python train.py --model="model that answers yes/no questions on an image's attributes" --dataset="seven-segment displays showing three digits" --train_examples=195000 --crop_scale_min=1 --questions_per_image=8 --encoder_conv_stem=false --encoder_width=192 --fusion_encoder_width=192 --fusion_encoder_qk_norm=false --fusion_encoder_inner_norm=false --fusion_encoder_connector="mlp" --init="kaiming_normal" --adamw_lr_other_params=0.0027 --batch_size=384 --warmup_steps=500
Rows from block 12 of the image encoder of a small model that answers yes/no questions on an image's attributes, named by matrix and row number. Rows with one number belong to one neuron. Each number is 50 + 12 x the weight over its row's rms, rounded and kept within 0 to 99. All counts start at 0.
After each neuron's rows are labels from the 100 images, of 14848, where the neuron reaches its highest value: "peak on" is the class under the peak. Only what is clearly more common there than usual is listed. The data: seven-segment displays showing three digits.
# fc1: MLP up (encoder.blocks.12.mlp.fc1.weight, 384x192), inputs 78-116
# fc2: MLP down (encoder.blocks.12.mlp.fc2.weight, 192x384, transposed), outputs 78-116

fc1.379:53 47 43 55 66 34 43 49 43 64 40 38 41 43 65 51 46 22 45 45 56 48 48 44 68 23 55 67 74 49 50 72 53 40 71 52 26 41 60
fc2.379:55 40 29 29 51 48 72 49 59 54 31 32 55 60 57 49 49 43 54 64 54 45 57 83 40 55 49 56 31 50 68 49 47 48 37 40 30 34 44
peak on: surround

fc1.220:55 40 47 46 42 41 45 43 61 63 30 66 62 33 44 57 57 67 43 59 65 28 45 33 58 50 50 40 31 35 36 38 55 59 52 46 48 60 72
fc2.220:42 55 56 41 62 22 58 59 62 57 57 40 41 43 67 36 29 49 56 49 45 43 65 49 25 40 52 73 45 38 47 67 59 38 52 48 58 67 48
peak on: screen; lit segment

fc1.310:55 43 37 49 51 60 49 72 63 54 60 38 63 78 57 46 58 38 71 44 56 57 45 51 48 84 43 37 74 49 41 56 53 57 59 75 34 44 18
fc2.310:48 47 44 55 37 56 52 38 40 54 47 53 55 36 52 25 40 57 32 67 40 42 46 49 49 39 43 71 60 65 56 37 73 60 49 58 28 37 65
peak on: surround

fc1.1:71 47 57 45 49 72 54 38 33 48 48 67 85 43 58 31 57 45 39 40 51 39 53 44 60 45 48 46 71 75 52 46 64 54 47 56 46 64 35
fc2.1:41 61 56 45 48 41 55 60 63 49 68 33 36 51 54 46 79 44 39 65 42 54 48 79 48 31 36 69 59 36 51 41 61 54 71 45 37 55 52
peak on: screen

fc1.295:44 44 52 57 56 45 56 63 41 41 67 29 27 40 41 43 46 36 52 58 40 60 42 37 57 40 37 71 64 44 61 66 49 34 65 69 32 48 48
fc2.295:42 39 47 38 41 54 47 50 51 65 32 55 68 66 75 52 48 48 58 38 41 61 75 60 65 77 67 63 48 69 41 33 43 60 44 39 65 55 52
peak on: surround

fc1.70:54 58 45 54 37 43 47 41 55 50 27 65 54 73 57 50 42 38 51 76 47 52 58 45 34 75 44 30 62 17 61 49 35 69 51 56 44 52 70
fc2.70:47 61 41 31 76 64 50 41 50 68 37 43 38 53 36 38 63 62 46 41 51 43 47 60 47 48 31 70 33 53 46 44 58 25 53 48 55 31 46
peak on: screen

fc1.347:46 51 54 60 57 30 47 39 40 41 50 51 40 40 31 55 49 43 43 56 61 50 41 29 57 58 78 50 35 42 47 63 54 51 36 51 44 60 55
fc2.347:48 65 35 55 50 62 60 63 38 36 48 53 48 55 61 33 42 45 58 52 40 32 67 48 51 49 47 36 55 44 45 32 42 52 46 61 68 52 29
peak on: screen

fc1.335:51 48 60 75 51 32 56 31 52 53 39 55 47 45 60 45 50 48 55 49 45 44 34 51 45 48 47 60 43 51 64 58 29 15 51 40 78 61 53
fc2.335:69 50 49 32 49 61 54 64 46 38 36 58 68 75 36 46 65 51 48 79 64 60 58 63 44 47 43 46 44 57 50 59 50 77 52 44 40 61 69
peak on: screen

fc1.153:55 46 40 69 26 55 57 57 45 37 58 52 53 33 61 49 48 51 45 74 44 61 59 44 47 60 36 31 46 58 76 67 59 59 54 49 58 40 34
fc2.153:51 55 54 32 71 49 51 34 47 51 52 54 52 62 41 72 43 44 63 48 41 54 41 74 46 52 66 68 79 53 46 29 37 28 75 48 55 50 51
peak on: screen

fc1.374:53 56 49 57 70 62 47 49 65 55 21 63 56 56 54 54 47 67 39 59 50 44 57 49 37 47 29 55 67 43 53 56 64 39 41 46 52 45 57
fc2.374:64 57 33 67 64 31 43 55 44 33 53 46 44 48 52 43 53 56 63 66 43 21 32 72 43 59 67 50 44 57 47 53 62 49 54 53 32 61 47
peak on: screen

fc1.30:79 35 39 31 44 44 40 65 73 48 79 53 58 49 37 52 50 38 52 40 60 56 41 62 51 20 33 51 40 51 58 56 50 63 41 63 56 50 53
fc2.30:36 54 61 47 56 61 70 49 53 51 30 69 66 62 68 61 48 46 77 52 40 39 55 47 60 44 64 24 49 62 36 55 45 29 45 44 67 61 41
peak on: surround

fc1.176:65 52 33 28 55 75 44 56 47 31 69 27 66 54 66 64 31 43 39 58 50 67 46 45 53 36 36 29 65 66 51 73 44 46 49 79 52 49 72
fc2.176:30 60 50 46 40 40 54 48 32 65 63 69 39 47 44 23 48 56 56 46 52 51 49 39 36 65 63 41 48 49 35 33 53 63 68 50 57 42 41
peak on: screen

fc1.344:58 40 49 61 61 39 64 58 58 50 42 44 54 45 57 46 53 53 55 62 60 50 49 48 48 36 41 63 37 33 57 69 71 53 68 41 35 18 48
fc2.344:55 30 35 39 47 68 47 52 50 51 56 38 44 54 52 47 49 49 40 36 65 49 63 55 59 53 63 70 53 60 34 27 48 53 40 45 46 50 60
peak on: surround

fc1.352:41 52 50 52 42 53 49 56 43 43 34 67 49 74 60 49 71 45 58 45 45 64 50 39 74 44 50 57 61 61 49 59 41 57 43 42 65 70 65
fc2.352:47 56 29 59 42 65 61 53 63 34 73 26 35 53 32 50 55 41 38 55 56 47 49 88 32 61 38 57 16 52 60 48 63 51 53 51 52 36 54
peak on: surround

fc1.299:49 46 35 36 45 42 36 40 68 68 43 53 75 28 67 53 49 37 73 63 69 51 50 61 65 47 46 65 66 36 65 51 44 28 42 35 45 61 37
fc2.299:51 66 48 46 62 65 60 74 39 56 52 61 39 44 47 57 54 66 53 61 23 51 20 42 61 49 41 59 74 50 64 49 60 43 41 50 37 57 88
peak on: screen

fc1.46:37 49 50 74 44 51 52 44 52 53 45 59 50 51 24 61 44 56 57 51 56 46 50 41 66 56 53 45 52 67 40 75 77 44 51 42 62 77 30
fc2.46:45 49 52 32 66 52 51 51 63 51 68 30 53 31 41 35 48 35 33 33 35 46 40 58 39 57 63 65 34 39 54 50 57 50 57 57 48 40 61
peak on: screen

fc1.81:34 63 62 68 53 50 55 57 48 49 34 49 51 52 50 70 55 72 63 59 51 60 49 59 52 59 35 50 45 62 48 53 51 51 65 68 24 56 53
fc2.81:56 60 48 42 48 57 55 56 59 57 46 28 53 65 55 27 35 38 57 44 68 30 32 62 44 49 71 30 39 48 44 39 47 46 50 47 57 47 27
peak on: screen